Weights of a small image classifier.
Model: 6.16M parameters, 48-pixel images, arch resmlp, norm layernorm, activation gelu, patch size [4, 4], layers 10, width 384.
Training: soap at rate 0.0026, 16200 steps, batches of 256, held-out accuracy 92%.
Data: trained on rendered scenes of toy objects such as cars, trees, mugs and chairs, 42.5 epochs.
Rows from block 3 of a small image classifier, named by matrix and row number. Rows with one number belong to one neuron. Each number is 128 + 32 x the weight over its row's rms, rounded and kept within 0 to 255. All counts start at 0. After the name is the row's rms in percent of the matrix's.
After each neuron's rows are labels from the 100 images, of 14848, where the neuron reaches its highest value: "lies over" is the class under the peak. Only what is clearly more common there than usual is listed. The data: rendered scenes of toy objects such as cars, trees, mugs and chairs.
# fc1: MLP up (model.blocks.3.mlp.fc1.weight, 768x384), inputs 196-223
# fc2: MLP down (model.blocks.3.mlp.fc2.weight, 384x768, transposed), outputs 196-223

fc1.95 094 [124 159 128 128 122 121  71 218 103 133 133 128 172 127 133 128 106 140 147 144  63 130  85  78 129 100 137 157]
fc2.95 099 [163 158 131 128 143  58 131  94 155 122 135 162 130 155 124 110 184 151 143 108 132 170 122 157 145 142 155 162]
lies over: mushroom

fc1.77 106 [121  75 205 129 139 123  65 118 111 131 133 144 144 149 139  79 145 128 136  93 128 145 128  97 118 143 131 116]
fc2.77 117 [135 133 119 132 119 180 129 244 129 125  73 149 210 127   0 128 129 156 126 128 113 102 127 142 194 143  65 123]
lies over: ice cream

fc1.723 109 [117 128 123  94 133 108  50 148 115 132 111 141 208  43 113 131 159 127 103 129 196 145 131 110  89 135 116 133]
fc2.723 087 [ 50 129 126 128 149 139 125 162 132 112 126 134 127 124  96 119 126 116  82 126  88 135 127  96 145 129 114 150]
lies over: teapot

fc1.468 099 [ 53 139 120 174 129 125 182  90 119 128 104 127 183 128 128 121  40 126  93 173 145 128 120 114 128  96 119 145]
fc2.468 086 [121 125 123 129 130 129 104 136 127 122 142 121 153 122 148  61 143  84 122  52  88  72 124 237 136  97 122 140]
lies over: snowman

fc1.331 100 [144 155  92 124 161 109 113 135 109 129 119 141  97 134 126 201 127 132 128 106 134 178 127 158 159 139 129 124]
fc2.331 107 [167 140 116 125 101 124 115 149 128 169 124  98 126 117 106 137 119 125  93 130 119 135  86 174 140 103 163 134]
lies over: barrel

fc1.707 121 [129 127 138 127 138 139 111 144  94 134 125 101 128 128 101  22 130 110 115 114 158  94 118 129 183  64 129 153]
fc2.707 117 [121 127 118 129 137  87  99 154 188 123 126 130 193  93  58 159 158 152 139 148  93 108 167 116 144  55 116 119]
lies over: mushroom

fc1.21 107 [127 127  76  97 104 129 140 125 123 125 130 123 104 155 110  56  99 110 115 134  92 132 171 122 140  97  93 128]
fc2.21 130 [126 136 143 126 144  87  98 125 130 103 135 147 181 106 214 124 164 140 130 151 114 176 162 129 128 131 155 127]
lies over: tree

fc1.108 107 [104 131 136 137 122 133 159 133 136 128 128 203  75 121 109 116 153 206 129 173  95 248 101 127 128 130 151 156]
fc2.108 116 [133 182 126 131  17 123  54  84 144 184 183 111 162 113 135 110 140 138 154 117  50  69 173  98 126 166 121 108]
lies over: tree

fc1.706 110 [ 97 127 142 124  68 125  97 122 142  70 149 130 136 168 124  93 106 136 208 113 125 161 140 125 148 126  39 121]
fc2.706 109 [120 153 204 129 107 158 131 156 128 110 126 126 141  50 117 131 168 119 136 160 119 137 130 129  84 112 103   0]
lies over: ice cream

fc1.198 097 [130  89 125 145 133  32 114 170 115 144 128 127 131 183 140 133 136  89 132 127 128  93 132 145 119 133 124 127]
fc2.198 103 [140 128 124 162 153 115  54 125 156 114 128 184 151 113 127 135 147 128 126 127 103 129 124 167 112 126 114 134]
lies over: arch

fc1.247 102 [125 129 185 110 132 130 129 113 127  96  77 120 118 119 126 127 115  69 102 114 130 128 102 127 137 127 111 111]
fc2.247 115 [121 156 127 116 151 169 132 126 154 102  87 123 150  98 126 131 101 135 144 124 142 123 120 121 101  29 134  96]
lies over: ice cream

fc1.671 105 [155 162 143 113 129 114  82 126 129 132 106 126 140 191 127 129 127  56 134 179 139 129 140 239 126 157  10 131]
fc2.671 094 [164  96 128 127 176  55 117 165 118  93 136 140 189 103  11 135  96 115 124  50 114 158 145 133 221 122 136 128]
lies over: arch

fc1.22 102 [155 106 128 139 132 132 129 182  95 171 191  98 125 149 154 114 115 126 151 128 127 101  27 112 130 124 137  99]
fc2.22 091 [203 118 127 146 148 157 129 129 128 128 126 120 196 124 127  83 172 233 112  65  88 167 131 128 188 164 106  69]
lies over: barrel

fc1.296 098 [131 170 126 190  74 111 160 143 128 128 160  99 121 194 182  99 128 139 162 150 111 159 138 160 124 103 134 150]
fc2.296 111 [129 144 107 125 134  33 123 113  83 130 126 134 187 125 160 159 156 116 126  33 109 164 127 128 196  95 128 169]
lies over: tree

fc1.97 100 [112 135  90 226  89 144 114 129 177 131 162  86  77  72 115 150 107 125 129 134 125 127  71 126 128 142 123 154]
fc2.97 118 [255 179 126 128 175 117  86 163 204 159 108 103 141 133 119 164 142 115 121 126 102 166 114 132 162 183 126 132]
lies over: tree

fc1.248 101 [153 150 104  92 216 100 172 103  95 115 130 153 150 175 133 126 130 161 128 136 121 128  86 117 178 117 121 106]
fc2.248 107 [129 199 108  95  37 128 129 137 154 171 129 125 185 102 130 116 140 132 116 128 148 130 127 113 139 147 129 128]
lies over: mushroom

fc1.302 110 [132 168 131 134 135 104 144 152 150 140 128 111 123 147  86 119 129  94  98  19 185 177 131 128 129 128 127 123]
fc2.302 103 [157 146  53 124 141 117 132 198 130 125 135 128 121  94  81 123 119 130  54  93 127 160 126 128 153 106 223 111]
lies over: barrel

fc1.640 109 [121 129 162 168 114  35 126 166 137 128 199 156 112 142 184 126 145 124 198 166 134 127 152  94 130 121 180 166]
fc2.640 091 [102 148 127 129 130 116 125  94 123 128 116 172 111 121 136  63  73 143 130 129 127 128 130 157 164 137 130 116]
lies over: barrel

fc1.546 114 [126 120 160 203 176 117 133  73 110 131 217 128 130 120 126  85 128 151 131 133 185 124 104 121 148  84 162 131]
fc2.546 101 [121 163  66 143 130 116 130 136 125 197 150 122 129 138 178 130  89 157 131  98 109 133 121 126 168 118 128  93]
lies over: barrel